{
  "hop_length": 320,
  "isotropic": false,
  "moe": "top_k",
  "expert_mlp_ratio": 2,
  "conv_stem": false,
  "depths": [4, 7, 4],
  "orthogonalizer": "newton_schulz_5",
  "max_steps": 6600,
  "warmup_steps": 130
}
Rows from block 10 of a small multi-label audio tagger, named by matrix and row number. Rows with one number belong to one neuron. Each number is 200 + 20 x the weight over its row's rms, rounded and kept within 0 to 999. All counts start at 0.
After each neuron's rows are labels from the 100 clips, of 14848, where the neuron reaches its highest value: "strongest on" is what is common among them; "lies over" is the class under the peak. Only what is clearly more common there than usual is listed. The data: babble in 24 made-up languages, each with its own sounds, syllables and stress or tones, from a formant synthesiser.
# fc1: MLP up (model.blocks.10.mlp.fc1.weight, 384x96), inputs 0-95
# fc2: MLP down (model.blocks.10.mlp.fc2.weight, 96x384, transposed), outputs 0-95

fc1.84,211,210,186,199,215,204,200,242,195,208,229,199,154,174,194,163,217,197,196,205,219,180,204,197,211,163,217,212,190,193,202,172,199,187,174,205,172,217,218,203,158,177,234,228,198,228,176,234,232,152,205,217,242,216,187,200,220,195,242,227,198,189,180,194,199,222,212,180,185,210,199,234,186,180,202,194,202,198,205,203,220,208,216,200,195,158,204,195,199,227,185,226,207,179,193,226
fc2.84,149,221,183,207,175,179,212,194,208,168,212,225,244,192,208,185,209,207,205,206,189,219,182,177,216,206,153,219,230,190,203,188,184,195,205,194,177,208,198,240,170,196,206,206,249,216,203,194,182,178,191,214,216,251,211,184,198,174,206,200,188,187,194,213,197,215,229,206,216,177,196,198,181,177,171,229,216,172,186,177,230,178,185,207,204,205,172,177,227,213,236,225,204,195,203,207
strongest on: muffled (low-pass); clipping; pink noise
lies over: silence

fc1.215,222,208,198,187,174,220,225,210,191,241,185,196,177,178,215,211,183,206,198,191,208,201,203,182,232,177,211,208,223,197,181,193,196,162,208,221,204,218,184,219,222,183,231,224,193,191,201,212,204,128,258,214,211,215,208,205,179,199,234,180,175,220,176,200,202,209,167,197,197,220,189,202,194,218,188,200,211,253,217,241,220,217,194,216,195,207,194,201,207,201,185,217,177,169,184,211
fc2.215,190,182,184,208,198,208,232,194,204,198,200,237,191,188,212,177,174,194,218,204,182,217,164,150,215,201,173,240,205,200,204,171,218,232,176,197,175,199,203,199,218,205,194,233,239,235,189,187,229,190,220,170,239,214,211,202,214,193,191,157,179,185,170,222,197,186,208,219,211,199,193,205,201,151,204,210,180,199,175,226,189,200,199,180,213,220,208,213,201,198,227,187,201,211,250,182
strongest on: muffled (low-pass); pink noise; white noise
lies over: silence

fc1.115,225,220,195,146,192,221,232,176,167,185,184,226,212,203,221,166,199,205,216,188,223,187,216,236,226,187,201,189,223,183,192,192,175,192,193,212,178,190,185,194,204,203,182,192,198,229,194,211,243,160,162,177,238,183,191,185,198,197,192,195,198,172,192,234,225,218,171,208,187,198,216,181,187,195,182,165,191,225,215,200,181,187,242,196,219,201,178,170,189,181,189,200,178,208,221,199
fc2.115,182,212,210,218,173,207,164,205,207,181,182,215,187,211,194,195,187,209,198,198,223,185,159,224,205,183,257,178,164,221,171,179,217,223,191,198,173,192,191,200,248,178,208,209,183,226,204,199,226,202,208,197,211,213,203,214,234,197,185,189,187,209,159,176,226,187,216,227,205,167,203,217,179,209,189,195,175,216,205,176,199,201,195,171,220,207,157,199,217,177,213,194,237,221,236,209
strongest on: mains hum
lies over: silence

fc1.300,191,201,218,182,175,228,252,182,204,214,201,212,203,183,195,209,206,204,218,185,195,217,202,193,234,171,191,175,185,170,193,159,182,195,180,207,200,179,219,184,203,212,230,180,261,209,192,188,196,144,230,220,224,181,196,193,178,218,252,224,200,212,185,231,222,213,206,182,174,205,209,178,224,201,200,196,205,209,212,193,207,178,231,199,198,204,215,193,175,219,183,210,171,180,190,190
fc2.300,176,207,200,228,205,191,258,171,184,179,193,221,241,202,223,174,192,196,228,195,193,204,162,197,219,207,208,216,192,197,157,209,192,190,208,224,174,185,203,213,218,178,196,171,220,188,185,174,219,153,222,165,198,180,203,202,238,186,184,159,188,225,181,201,243,178,222,208,196,221,201,213,195,204,196,215,191,196,188,180,226,219,212,187,223,187,182,217,212,194,208,223,205,184,218,228
strongest on: quiet level
lies over: silence

fc1.233,155,216,216,213,181,223,208,184,183,237,187,218,206,204,195,216,230,214,220,239,218,217,215,235,185,185,182,176,177,196,181,218,175,173,211,222,224,184,206,189,188,181,229,187,198,200,223,203,159,155,233,178,210,183,201,221,195,181,192,204,170,243,219,217,183,192,187,179,196,177,167,170,170,194,181,206,190,215,169,201,197,191,214,212,202,207,212,203,205,208,223,212,157,203,205,194
fc2.233,213,225,174,214,206,202,227,193,223,210,212,195,233,173,222,182,207,178,238,178,191,180,192,172,215,203,228,196,207,211,177,192,193,204,170,241,221,207,197,237,235,191,200,187,194,183,170,175,225,181,196,190,179,199,188,196,212,193,176,210,210,191,203,184,233,213,230,227,175,193,154,180,194,226,197,233,194,167,189,210,197,217,182,196,216,209,207,181,218,196,191,253,209,167,191,168
strongest on: rumble; muffled (low-pass)
lies over: silence

fc1.350,201,207,188,197,206,185,231,195,174,234,237,203,191,205,239,187,193,218,212,197,190,205,230,186,217,194,193,202,190,199,193,182,188,197,187,210,179,176,205,218,185,188,223,201,165,222,218,181,208,134,207,224,184,211,183,215,142,204,202,227,179,206,167,222,223,229,220,177,203,197,208,170,235,174,224,194,180,216,192,184,211,202,222,239,191,171,185,200,184,191,195,213,196,163,203,192
fc2.350,215,224,192,217,191,192,240,162,188,172,204,209,211,207,208,187,200,185,239,189,197,202,172,228,205,191,182,163,203,176,174,198,219,233,212,197,174,179,194,202,203,162,193,206,206,223,192,179,220,174,186,193,205,187,221,210,222,193,160,181,227,228,145,186,216,192,219,220,187,181,202,203,201,190,199,231,218,204,215,199,224,210,192,174,230,180,176,175,228,225,216,210,185,195,245,200
strongest on: white noise
lies over: silence

fc1.14,212,198,200,221,210,194,189,226,201,171,188,219,193,212,208,219,229,211,180,228,238,168,188,185,219,220,196,190,168,237,201,175,210,206,204,171,218,222,193,244,167,196,194,186,189,245,215,224,207,180,191,190,197,185,165,143,204,212,187,200,209,206,200,199,226,213,211,203,214,153,170,208,206,172,224,221,188,211,195,180,159,221,215,212,221,193,224,186,190,228,181,202,207,207,190,198
fc2.14,198,228,193,224,203,172,206,208,184,182,213,212,234,148,199,189,236,224,225,227,226,200,164,218,219,191,212,231,198,196,197,232,170,198,194,211,163,192,195,195,165,194,175,221,150,225,197,198,175,210,179,194,211,226,185,188,196,199,216,190,240,217,187,208,187,191,182,186,216,222,210,205,184,199,211,185,243,203,179,209,204,199,173,184,193,202,204,192,226,179,211,240,205,166,175,195
strongest on: mains hum
lies over: silence

fc1.30,217,220,191,190,195,213,181,213,225,209,218,173,202,191,206,227,193,207,204,188,182,180,208,199,156,177,170,173,171,175,189,191,175,200,233,199,201,232,191,194,176,218,229,213,190,203,216,215,188,203,181,197,183,196,215,232,159,182,199,189,191,203,194,197,209,233,206,178,186,169,234,194,193,203,192,203,213,213,250,249,200,188,204,248,206,204,193,192,205,225,152,224,170,173,220,191
fc2.30,215,200,175,202,220,204,224,178,170,204,189,218,194,193,201,210,157,177,176,188,198,224,192,194,212,177,219,220,185,197,232,184,187,210,218,216,196,235,192,194,140,216,200,237,209,200,222,204,220,193,161,194,198,183,243,193,208,197,182,184,228,193,181,201,217,219,186,195,221,231,224,185,223,202,186,181,179,177,230,230,217,204,188,209,159,208,204,195,184,197,241,180,217,202,181,163
strongest on: mains hum
lies over: silence

fc1.275,185,223,210,224,208,190,201,202,202,196,194,191,201,187,203,182,173,192,193,227,226,183,184,238,224,212,172,193,204,235,184,186,210,227,162,187,205,216,177,204,219,184,192,240,181,215,225,200,178,178,232,217,227,203,198,211,203,186,215,218,177,183,151,248,199,211,245,193,190,214,167,181,178,232,205,194,207,188,196,190,223,195,173,217,160,226,212,186,175,187,214,194,199,182,176,222
fc2.275,219,229,183,158,195,183,203,203,187,187,168,162,190,237,215,200,206,194,244,211,202,200,204,204,228,218,206,228,200,178,226,179,230,232,222,180,194,170,243,184,167,204,216,230,224,184,220,189,180,209,227,164,215,185,184,204,226,204,203,189,205,201,184,197,196,193,183,222,241,177,181,202,214,175,176,199,208,197,177,197,199,246,207,202,182,167,197,209,191,217,194,184,194,173,196,184
strongest on: mains hum
lies over: silence

fc1.248,183,219,230,192,182,174,175,225,205,200,183,219,219,170,208,158,188,194,202,204,193,197,201,229,212,213,155,232,193,214,199,187,223,195,197,180,155,230,212,183,219,213,214,175,179,215,169,233,219,169,213,200,200,215,211,210,193,186,210,196,229,214,200,187,213,143,191,183,230,184,165,217,234,216,202,209,180,234,189,200,185,193,180,197,209,174,224,199,203,194,169,214,179,213,198,174
fc2.248,178,194,188,189,197,185,191,181,213,227,208,238,221,170,194,190,223,180,209,203,217,209,186,227,179,171,186,195,171,189,192,227,219,226,194,163,204,223,176,208,183,215,195,222,193,217,195,193,193,200,204,225,203,196,203,189,207,170,222,195,200,199,177,219,195,251,246,209,222,187,191,201,257,167,195,206,225,223,165,224,199,175,201,204,179,216,182,206,217,201,160,210,198,194,173,155
strongest on: /ts/; /dʒ/
lies over: silence

fc1.348,159,210,187,198,201,198,198,214,165,196,195,202,219,201,216,188,218,206,168,218,237,198,226,224,208,166,207,221,218,214,216,172,198,202,198,191,172,216,218,185,170,186,195,195,202,181,199,211,203,175,217,187,215,207,225,204,191,189,163,182,197,156,227,188,234,187,156,206,192,220,172,216,218,198,196,209,192,152,211,235,154,197,176,227,175,209,207,204,160,212,205,200,189,223,207,169
fc2.348,230,205,228,196,170,209,166,164,199,217,180,184,205,215,186,162,214,214,203,202,241,164,176,217,176,199,202,193,186,211,235,196,194,191,193,173,176,222,222,192,222,230,197,202,196,224,184,193,209,236,207,193,214,201,214,191,218,176,204,235,227,199,184,212,192,269,187,173,207,206,204,197,170,175,199,194,186,190,205,187,179,193,221,216,207,186,153,214,228,215,229,196,204,193,185,190
strongest on: white noise
lies over: silence

fc1.153,174,215,151,212,204,183,200,229,217,201,177,207,205,208,165,222,219,227,206,178,225,191,190,194,213,217,214,204,206,152,200,194,222,213,233,194,187,199,195,219,190,190,220,207,206,187,165,218,178,169,218,202,171,191,184,219,196,187,224,218,189,204,235,198,203,227,177,195,202,242,240,226,201,163,209,213,215,197,216,211,166,182,249,197,207,206,193,176,202,247,201,210,199,179,200,210
fc2.153,219,200,171,201,199,173,208,185,206,210,190,233,243,227,197,175,179,192,188,195,203,182,207,192,213,198,181,179,215,216,184,216,259,176,189,194,187,195,206,208,200,192,208,213,221,204,198,165,202,150,223,193,192,187,169,167,206,190,169,202,242,187,182,213,192,208,226,201,175,168,192,175,197,192,224,196,204,202,198,182,201,219,178,238,187,186,233,211,207,201,217,241,248,217,180,198
strongest on: mains hum
lies over: silence

fc1.148,184,199,194,195,188,193,209,205,202,222,205,210,204,174,206,163,203,247,196,192,182,223,211,184,194,169,217,193,183,166,177,185,151,199,189,213,197,177,236,233,220,197,200,186,213,188,184,193,176,159,212,192,223,187,218,225,143,205,221,198,209,212,196,158,211,215,179,198,198,206,198,174,221,191,195,187,184,202,176,226,215,226,217,239,202,187,193,191,165,200,179,194,179,230,163,190
fc2.148,213,201,225,241,206,195,207,177,171,172,225,208,204,208,193,200,193,191,198,209,183,192,189,193,193,188,187,147,199,175,191,169,190,247,209,194,208,182,180,207,211,200,202,192,218,212,173,175,226,157,166,224,184,200,195,194,185,160,214,201,176,228,198,240,219,185,207,243,214,175,176,187,199,209,198,236,199,200,188,201,204,228,203,207,225,203,206,201,230,246,193,233,214,200,224,183
strongest on: rumble
lies over: silence

fc1.37,170,209,197,207,205,197,217,199,202,194,206,207,251,197,216,182,202,208,213,209,199,219,199,185,217,185,219,170,167,191,196,213,185,176,261,193,180,153,239,170,195,187,216,229,174,212,184,226,194,157,183,206,210,199,206,213,168,209,198,200,172,211,179,220,168,179,200,192,200,207,177,162,181,222,245,175,215,206,174,206,205,228,202,179,208,189,194,184,177,165,193,210,200,198,201,210
fc2.37,182,202,198,214,177,205,197,181,162,198,187,202,190,247,226,199,181,180,240,209,183,173,202,183,219,191,177,167,195,203,204,207,189,207,187,188,238,191,201,195,208,196,227,196,208,156,230,180,203,208,195,196,179,187,222,176,239,191,190,191,172,213,185,190,201,205,215,217,193,190,163,216,188,215,204,236,180,225,203,206,222,195,173,168,201,220,190,216,191,228,201,266,221,208,241,203
strongest on: voice: deep voice; /t/
lies over: silence

fc1.81,177,207,209,204,197,212,231,219,190,235,215,202,180,191,219,194,185,194,220,234,199,199,209,226,208,204,190,183,207,170,184,198,169,186,169,186,186,176,216,211,167,167,226,174,198,214,230,199,215,153,208,216,184,192,200,199,172,178,206,222,199,215,174,197,212,226,212,185,220,225,186,163,213,152,211,202,166,204,227,195,233,229,214,198,195,160,222,192,179,217,186,199,194,199,167,229
fc2.81,190,235,228,180,197,195,209,175,189,192,211,203,211,204,199,194,214,181,224,209,217,215,210,192,218,188,196,208,216,191,189,203,228,241,208,169,188,187,195,219,199,187,176,174,196,206,175,184,221,149,200,188,196,207,193,198,207,209,168,180,196,219,165,224,244,200,232,241,214,175,182,195,201,192,196,204,205,181,185,217,234,212,180,170,226,170,165,173,225,244,220,225,206,166,223,191
strongest on: /tʃ/
lies over: silence

fc1.321,186,206,198,163,174,216,238,208,202,209,201,222,178,193,225,175,217,185,233,195,226,210,220,199,217,178,214,207,209,149,153,169,182,198,174,190,167,206,180,193,197,217,194,212,200,187,226,199,198,133,213,207,180,169,185,194,172,187,225,222,186,199,227,185,179,204,189,178,170,210,230,200,194,167,217,203,200,187,180,213,222,188,221,183,201,200,221,180,206,220,190,210,211,176,194,189
fc2.321,176,207,205,213,193,164,199,184,204,180,193,238,226,181,219,171,176,207,231,222,191,220,182,225,214,203,200,205,200,198,203,197,260,222,193,234,200,201,194,230,219,202,172,185,215,190,178,183,190,162,220,163,167,204,219,181,218,167,185,176,204,180,183,191,223,192,214,201,224,208,194,238,207,168,211,215,200,187,179,185,187,203,189,220,212,188,202,171,220,184,198,231,209,202,249,213
strongest on: rumble
lies over: silence

fc1.356,191,213,192,182,204,219,219,200,185,218,231,193,223,231,237,194,209,206,188,199,177,226,214,227,182,238,198,167,189,205,205,219,193,212,188,239,204,141,227,197,188,218,228,192,202,184,180,204,202,198,209,226,239,223,230,219,192,220,203,222,162,206,177,206,196,199,194,191,215,219,206,172,207,192,195,157,195,198,194,173,164,201,235,179,178,199,206,191,158,188,183,224,196,222,218,185
fc2.356,215,223,189,198,196,202,194,174,189,217,210,229,206,210,185,164,231,196,193,197,195,212,185,226,206,181,188,179,205,217,211,187,190,218,202,224,197,173,182,214,231,197,209,217,189,212,193,212,198,199,200,165,200,138,216,161,208,192,157,212,176,189,207,230,214,185,234,228,166,178,223,182,185,211,204,198,182,222,199,210,207,229,161,157,193,211,189,209,222,201,209,252,193,218,228,192
strongest on: muffled (low-pass)
lies over: silence

fc1.219,204,205,205,189,189,221,235,192,239,244,184,220,198,192,228,229,178,206,188,205,220,189,204,209,213,184,200,215,202,183,208,192,204,191,196,217,201,207,221,182,193,200,210,221,209,195,170,215,225,149,228,213,192,220,197,201,186,174,184,245,157,210,208,211,192,201,212,181,182,215,176,209,211,200,180,169,188,225,215,155,196,246,198,260,185,189,198,193,221,190,168,215,184,192,214,179
fc2.219,220,218,201,214,192,193,221,195,171,176,197,229,204,198,216,185,216,176,180,157,196,216,194,178,215,197,179,243,193,215,151,185,229,210,197,206,183,206,202,218,229,190,170,214,202,232,192,184,246,170,207,186,234,172,208,189,262,180,181,185,199,200,180,201,202,212,171,206,204,198,195,195,172,163,186,208,200,199,212,183,210,213,198,189,197,223,194,195,225,214,239,207,200,204,205,158
strongest on: pink noise; rumble
lies over: silence

fc1.157,216,215,208,207,161,201,187,206,219,203,192,193,236,202,209,206,217,162,204,186,222,200,202,192,195,205,184,222,186,231,191,194,206,216,168,176,206,182,178,235,189,221,210,201,197,178,233,195,186,200,199,253,210,180,201,207,191,182,202,177,196,188,178,228,200,201,221,167,172,234,222,203,205,200,225,198,173,178,241,218,203,193,172,183,187,226,236,180,225,179,160,221,186,221,217,155
fc2.157,190,187,188,228,248,181,177,180,217,212,231,212,205,192,210,225,205,199,220,225,225,197,193,171,227,179,206,192,198,194,188,182,227,198,206,197,185,167,210,224,206,215,197,195,193,201,199,211,183,189,202,177,207,184,213,259,225,199,187,192,180,211,205,193,213,185,169,188,198,191,232,191,214,234,157,173,195,245,184,209,209,210,206,199,141,191,178,202,202,195,227,224,191,161,168,207
strongest on: reverberation
lies over: silence

fc1.1,196,215,190,192,185,178,219,214,175,225,196,195,192,228,211,208,229,217,227,172,217,239,237,248,197,203,201,207,213,144,195,165,195,216,196,212,184,199,204,220,208,170,210,195,229,167,196,208,192,155,187,205,241,193,198,187,156,192,182,205,198,185,224,207,211,207,207,195,178,236,216,208,195,165,183,221,221,187,185,212,183,195,204,183,215,219,235,199,178,161,196,201,192,189,201,208
fc2.1,175,195,210,254,154,174,216,170,201,207,219,194,233,195,216,191,195,185,223,203,190,195,169,205,166,187,205,155,186,225,194,192,210,190,203,210,207,187,194,232,201,254,209,182,221,194,156,206,200,181,179,206,188,241,199,202,195,197,190,188,221,200,197,208,217,194,215,206,219,175,206,196,191,231,194,223,170,183,215,204,197,219,175,228,181,190,194,160,243,205,234,207,184,198,206,195
strongest on: /tʃ/
lies over: silence

fc1.255,209,213,202,201,187,200,184,197,194,185,174,192,189,211,223,181,155,175,194,188,235,202,189,209,213,182,210,213,182,182,196,191,206,185,175,201,221,201,182,216,192,209,189,194,220,215,213,196,191,164,228,192,213,239,155,177,197,181,206,214,200,191,182,217,221,229,230,194,181,182,198,244,180,190,245,228,249,185,151,215,173,193,209,192,172,212,219,193,211,210,178,200,243,184,192,177
fc2.255,171,230,208,192,197,197,205,213,215,193,182,188,212,194,209,181,208,225,208,200,210,231,171,179,194,223,206,217,229,225,229,203,238,215,158,225,197,185,201,218,194,194,219,201,204,231,181,187,196,207,163,186,201,178,195,188,184,188,207,203,170,183,175,182,174,183,195,180,186,175,199,223,209,225,217,215,188,243,181,190,166,212,208,240,220,210,195,190,219,250,172,211,187,223,146,195
strongest on: /s/
lies over: silence

fc1.141,189,208,229,207,195,183,212,169,195,189,202,196,200,222,203,161,227,209,224,216,205,223,201,218,228,198,179,189,194,138,205,229,180,179,206,190,199,178,200,216,187,169,198,193,222,194,217,215,187,164,195,209,170,221,177,220,205,165,219,200,181,190,205,208,211,206,151,193,194,205,233,157,214,172,190,171,187,215,190,212,209,174,187,215,175,192,208,224,215,242,208,207,169,182,204,234
fc2.141,215,204,177,176,215,189,182,190,207,221,216,185,210,220,239,206,180,207,206,206,209,218,189,169,211,215,221,198,222,189,216,210,241,243,187,155,204,196,197,229,189,164,185,190,190,213,170,192,228,169,204,221,171,198,201,203,232,182,192,185,207,230,174,170,226,201,222,177,175,200,198,186,178,208,219,192,197,178,211,193,208,201,187,238,184,172,212,174,204,180,206,239,239,172,178,217
strongest on: pink noise
lies over: silence

fc1.209,220,203,168,207,194,191,223,210,222,225,233,197,195,198,192,187,225,191,235,205,237,200,232,217,211,195,179,196,205,138,177,174,177,186,200,185,173,205,193,209,184,201,224,212,198,207,201,241,215,157,213,205,179,191,207,192,190,198,201,236,180,206,194,209,209,208,206,187,176,208,216,188,241,187,199,199,181,207,205,195,195,200,201,228,224,173,196,224,158,214,211,237,179,188,224,254
fc2.209,193,226,179,198,187,183,234,193,199,212,198,205,206,197,219,177,180,196,210,203,213,203,202,177,222,200,191,203,211,188,189,210,238,214,188,225,181,193,177,212,179,174,169,234,193,203,170,194,198,182,195,180,161,207,171,215,255,171,170,184,217,235,178,215,232,187,220,207,214,188,200,196,196,219,203,235,218,177,215,160,216,212,181,205,217,176,210,202,234,170,235,239,207,169,215,203
strongest on: pink noise
lies over: silence

fc1.341,200,209,219,215,211,198,190,191,185,192,196,226,211,162,208,199,215,230,187,240,213,160,164,161,215,189,201,183,194,181,224,206,199,197,220,193,171,191,202,223,210,204,198,153,165,214,218,250,201,182,174,199,201,205,226,185,207,151,205,210,170,246,230,181,201,177,190,213,193,181,212,196,225,209,189,189,176,212,229,205,228,189,196,187,213,212,229,172,190,213,190,217,171,200,211,194
fc2.341,213,194,166,204,170,188,177,210,177,212,185,204,176,196,197,200,198,197,213,166,198,201,210,194,194,181,210,207,166,215,181,222,249,188,209,215,215,204,209,210,236,212,206,216,168,257,191,171,171,199,189,245,211,225,184,209,187,180,172,193,185,199,225,217,199,189,219,203,168,156,199,184,244,208,227,177,201,193,212,221,195,210,166,195,187,196,238,186,221,229,205,205,213,179,199,197
strongest on: /ts/; /s/; /z/
lies over: silence

fc1.247,234,197,224,186,184,196,216,193,201,220,196,204,193,207,228,225,163,234,190,219,190,229,193,233,208,164,172,227,207,219,210,165,198,202,208,236,228,205,202,180,215,192,178,170,222,173,200,226,222,178,188,205,185,189,169,226,212,206,199,157,235,191,212,199,199,196,210,191,223,192,180,200,200,212,187,197,173,207,238,215,236,215,200,215,176,209,212,248,189,184,183,194,177,181,195,165
fc2.247,197,175,210,202,174,198,215,206,194,190,233,170,207,220,199,216,204,210,200,182,221,177,213,200,222,188,198,204,227,221,174,218,163,220,223,202,169,198,236,218,222,214,188,167,214,184,167,210,240,191,209,189,190,200,234,175,200,171,175,196,188,180,194,166,193,213,227,237,185,199,196,203,195,204,217,204,218,183,181,231,232,213,246,199,191,221,192,188,164,175,189,172,183,212,211,158
strongest on: clipping
lies over: silence